{
  "num_classes": 12,
  "cond_dropout": 0.2,
  "pixel_unshuffle": 2,
  "scale_shift_norm": false,
  "steps": 4800,
  "batch_size": 256,
  "lr_schedule": "cosine"
}
Rows from block 2 of a small class-conditioned image diffusion model, named by matrix and row number. Rows with one number belong to one channel. Each number is 128 + 24 x the weight over its row's rms, rounded and kept within 0 to 255. All counts start at 0. After the name is the row's rms in percent of the matrix's.
After each channel's rows are labels from the 100 images, of 14848 (inputs lightly noised), where the channel reaches its highest value: "colour at peak" is the nearest of a few named colours to the mean colour under the peak. Only what is clearly more common there than usual is listed. The data: drawings of small networks of dots and links. In brackets: how many of the 100.
# convs0: first 3x3 conv (model.enc.1.0.convs.0.weight, 96x96x3x3, each kernel summed), inputs 0-95
# convs1: second 3x3 conv (model.enc.1.0.convs.1.weight, 96x96x3x3, transposed, each kernel summed), outputs 0-95

convs0.69 104 [117 141 150  89 154 122  55 116 119 102 137 125 128 103 117 131 129 212 191 140 145 149 128 104 132 147 121 120  77 128 133 122 109 116 136 131 183 135 108 124 129 138 112 121 121 138 116 131 143 128 152 124 117 123  89 126 119 121 110 134 126 124 117 105 138  85 124 126 154 166  93 138 132 128 108  32 122 106 108 131 131 117 138 165 125 127 132 158 120 145 155 154 104 114 129 140]
convs1.69 142 [152 134 153 127 114 106  24 167 155 127 163 153 155 102 157 123 120  53 124 158 102 159 137 129  97 118 132 117 120 125 127 113 125 120 132 111 131 132 129 118 133 141 121 107  95 123 115 138  76 106 127  76 121 136 123 128 119 140 122 109 132 105 141 105 137 156 124 117 125 100 165 120 149 128 139 212 111 131 118 100 122 112  92 126 131 127 118 114 136 134 127 130 137 101 138 102]
colour at peak: brown (63)

convs0.25 091 [117 117 153 175  78 126  87 110  90 104 121 140  94 100 100 118 101 144 161 131 135 129 105 147 144 120 114 124 106 104  86 120 129 122 108 154 131 127 137 191 142 115 112 167 104 186 124 133 134 157 137 131 130 144  90 137 106 151  81 116 100 182 117 131 123 133 115 157 131 131  97 113 169 123 118 114 121  97 137 124 120 120 160 128 134 111 137 150 165 116 175 121 110 135 185 115]
convs1.25 099 [134 131 160 120 138 139 113 118 166 114 107  85 153 124 139 133  91 139 130 148 131 114 180 131 128 144 138  99 143 139 101 148 114 152 132 126  71 117 118 101 139 137 160 120 177  82 189 156 101 144 109 106 100  99 125 116 126 169 120 128 166  97 165  95 135 141 127 127 109 163 170 125  78 156 146 120 111 136 103 142 155 142  87 102 109 132 170 135 141 129 121 165 133 136 111 119]
colour at peak: grey (89)

convs0.29 082 [123 103 168 120 116 133  96 139 142 118 123 134 121 135 132 106 102  86 150 117 123 129 189 132 143 106 103  92  63  78 114  88 102 108  94 104 119 136 106  78 129 133 111 110 121 116  82 111 164 148  96 153 142 151 128 141 138 104 145 139 136 116 163 150 110 183 138 112 142 137 112 175 133 136 120 125 135 124 133 160  99 132 134 166 148 144 106 130 126 117  82 103 138 172 123 146]
convs1.29 178 [167 105 154 138 141 124 104 118 104 102 122 144  85 116 137 123 146 130 146 180 113  41 128 130 147 165 150 148 131 126 156 158 155 153 147 136 132 143 141 104 139 123 111 129 159 120 151 125 120  99 112  91 133  97 116 158 110 110 140  86 122 101 126 107 139 127 109 159 127  99 118 126 139  85  98 111 117 117  93 139 170 118 191 125 112 116 125 105 148 157 129  71 106 128 111 112]
colour at peak: red (100)

convs0.52 127 [108 133 105 211 138 147 127 124 133 124 111 112 131 152 181 160 128 128 112 101 132 139 129 145 118 163 128 147 126 120 106 120 146 141 148 109 102 117 103 128 167 140 120 171 118 148 137 102 141  80 102 163 135 105 118 130  65 110 125 109 172 143 160 144 106  78 138 123 148 121 125 113 191 134 124 130 109 122 138  95 116 121 100 141 136 123 129 188  85 114 116 147 143 121 150 122]
convs1.52 140 [129 139 128  38 134 113 111 123 139 100 123  84 117 118 158 121 125 108 142 138 119 120  99 135 127 133 122 116 119 155 115 125  93 133 142 173  98 122  97 100 124 114 136 126 146  90 142 128 104 122 108 105  78  94 116 134 157 169 123 136 119 116 117 116 101 172 142 202  77 146 105 106  90 175 129 122  80 145 139 153 151 144 125 136 131 155 110 120 143 129 142 132 149 131 107 122]
colour at peak: grey (61)

convs0.56 085 [119 132 113  97 131 120 173 184 142 115  58 138  89 157 156 147 118 136 121  97 121 130 108 157 128 129 152 127 145 100 141 125 158 140 136 100 140  78 149 104  78 127 122 194 122 117 126 181 108 152 156 115 149 122 115 125  95 115 145  95  92 133 125 131 156  80 135 154 111 135 102 120 108 163 147 114 113 111 116 127 119 113 132  97 127 119 106 105 142 112 156 165 121 106 140 146]
convs1.56 121 [130 133  94 194 103 120 138  66 168 133 186 125 133 197 187 138 130 126 136 125 127 124 104 138 127 126 140  81 141 131 159 148 119 119 152 150  88  79 144 168 159 122 125 124 153 134  97 119 106 116 125 151 142 107 128 157 143 152 147 111 120 134 147 124 128 150 114 119 139 132 109 166 153  93 119 139 121 114 121 125 153 151 116  93 145 174 142 139 128 139 139 117 167 110 136 135]
colour at peak: brown (67)

convs0.45 077 [133 126 110 114 160  73 110 129  82 119 143 137  93 144 108 116 131 109 169 167 132  73 115 143 102 120  93 111  83 135 116 155 116 140  82 153  90 137 118 108  97 134 128 133 119 123 123  82 117 140 134 170 206 145 139 116 140 122 161 118 133  92 111 138 150 131 173 157 152 124 122 138 160 142 148 106 124 103 146 179 127 138 121 119 141 117  87 143 148 139 146 147 135 128 121 139]
convs1.45 081 [153 148 159 123 120 116 139 100 173 140 150 109 103 117 116 101 140 114 119 101 112  74 131 141 131 159 130 148 155 102 108  87  99  83 108 127  95  88  87 104 187 163 125 132 111  88 136 114 114 139 133 133 158 119 132 144 140 134 146 124 128 184 138 133  95 126 113 124 110 159  86 107 151 130 100  58 136 107 120 131 148 128 129 115  95  90 159  97 131 109 136 142 146 124 128 122]
colour at peak: blue (53); purple (47)

convs0.78 080 [115 107 178  96 116  86 160 110 122 134 151 135 113 103 112 158 163 152 131  98 103 154  85 142 124 156  78  90 116 105 143 127 105 116  87 159 133 101 129  95 108  73  82 126 135 141 129  84 126  85 119 137 137 119 142 140 129 114 132 154 107 132 132 109 121 113 113 139 120 108 126 108 138 124 125 130 115  94 120  84 148 126 156 154 147 151 189  91 102 136  95 149 141 126 155 148]
convs1.78 081 [ 94  91 109 167 117 116 124 145 119 105 155 116 158 162 123 120 138 109 124 165 149 126 145 122  79 112 122  91 125 108 122 119 109 143 119 114 157 134 141 124  85 108 171 162 144 138 148  99 146 103 191 132 170 126 127 103 151 172 133 148 130 141 148 142 153 117 122 137 126 158 177 158  84 165 146 134 144 126 125  89 100 124 142 142 127 148 158 121 105 156 112 141 132 194 152 130]
colour at peak: red (58)

convs0.46 071 [119  69 127  87 141 172  98 166 164 127 107 126 138 110 115 117  63 132 126 105 106 106 179 119 112 108 107 119 171 137  97 148 118 148 130 109 153 141 128 119 167 183 134 123  99 130 102  76 120 163 136 139 126 167 132 131 136 128 144 102 113 142 106 144 129 138  95 162 152 128 144 160 136 116 130 127 121 122 114 156 103 143 122 149 144 114 113 166 126 119  77  86 111 145 106 117]
convs1.46 137 [163  76 163 147 109 145 120 122 136 143 121 147 109 126  57 153 147 122 132 118 119  99 149 138  97 125 146 125 171  86 153 125 109 139 106 174 146 111  93 139 179 132 137 133 115 105 131 126 163 139 120 126 112 119 115 141 104 111 137 101 136 118 139  99 138 144 113 166  68  99 108 160 144 125 129 102  83  92 127 109 105 113 112 138  91 159 136 127 153 123 121  89  83 119  95 122]
colour at peak: red (100)

convs0.40 086 [ 88 121 126 166 119 104 106 128 120 110 103 114 118 152 108 106 153 174  90 150  78 126 146 120 114 148 109 166 128 148 159 148  76 161 141 163 112 113 145 119 116 107 161 153 139 135 109  88  99 144 147 151 120 134 130 151 129 134 122 135 105  72 155 145 166 137 124 146 157 164 146 164 155 107 109 124 117 144 142 139 158 172 144 110 104 138 138 138 113 126 114 144 187 151  86 126]
convs1.40 077 [149 117 144  75 176 165 135  91 145 101 126 161 148 130 116 124 145 104 173  72 149 126 112 165 140 150 139 110 187 115 133 143  92  81 100 121 130 119  97 128 136 128 134 113  98 114 117 125 108 167 109 100 158 114 126 138 112 153 144 128 124 181  86 121 114 111 131 124 129 115 105 141 133 111 139 135  93 113 105 122 158 103 117 141 160 137 147  98 145 120 160 149 161 176 109 130]
colour at peak: grey (73)

convs0.62 100 [102 177 156  94  78 118 153 147 108 124 156 107 127 116  68 144 122 118 131 116 130 150  86 183 137 135 160 115 131 123 114 115 146 130 103  95 130 105 148 142 114 108 116 129 111 127 127 142 129 119 117 107 106 101 137 107 131 128 122 115 116 133 146  70 175 112 113  75 102 125 127 107 148 122 177 138 110  59 115  91 129 110 172 121 144 118 158 136 134 155 102 155 112 122 148 147]
convs1.62 123 [161 126 125 132 142  90  97 108 110 119 115 122 102  91 139 182 116 149 142 158 100 106 121  76 129 154  86 136  77 113 104  92 118 144 161 142 111 138 138  99 119 147 139 107 116 106 125 162 103 102 121 104 134 125 107 128 118 115 143 111 161 105 143 110 108 140 117 147 147 130  97 110 114 124 130 127 105  78  96 114 162 100 164  69 119  75 150 110 114 125 127  97  90 140 117  97]
colour at peak: red (39); yellow (33)

convs0.95 090 [160 146 131 101 100 140 142  70 144 161 117 114 122 130  86 139 111  73 147  85 120 174 120 154 132 127  70 107 100 109 142  96 146  69 113 115 156  84 117 140 110 123 115 114 105 105  99 121 120 131  87  95 152 131 128 135 108 144 177  95 144 128 106 136 160 113 118 168 140 142 124 125 131 139 135 124 114 129 117 129 124 103 135 114 144 125 173 145 134  80 149 139 129 145 168 124]
convs1.95 075 [112 119 153 139 122  86 156 166 122 126 165 140 118 154 146 117 124 197 111 106 119  98 125 139 184 118 116 155 103 129 139 139 136 128 140 108 144 159 142 135 111 134 146 118 156 156 165 138 173 132 142 135 119 115 112 113 124  93 107 158  99  93 111 123 111 124 146 130 166 123 167 127 120 152 167 170 184 119 162 103 131 166 171 169 125 120 159 139 134 138 137 149 128 156  92 152]
colour at peak: white (25)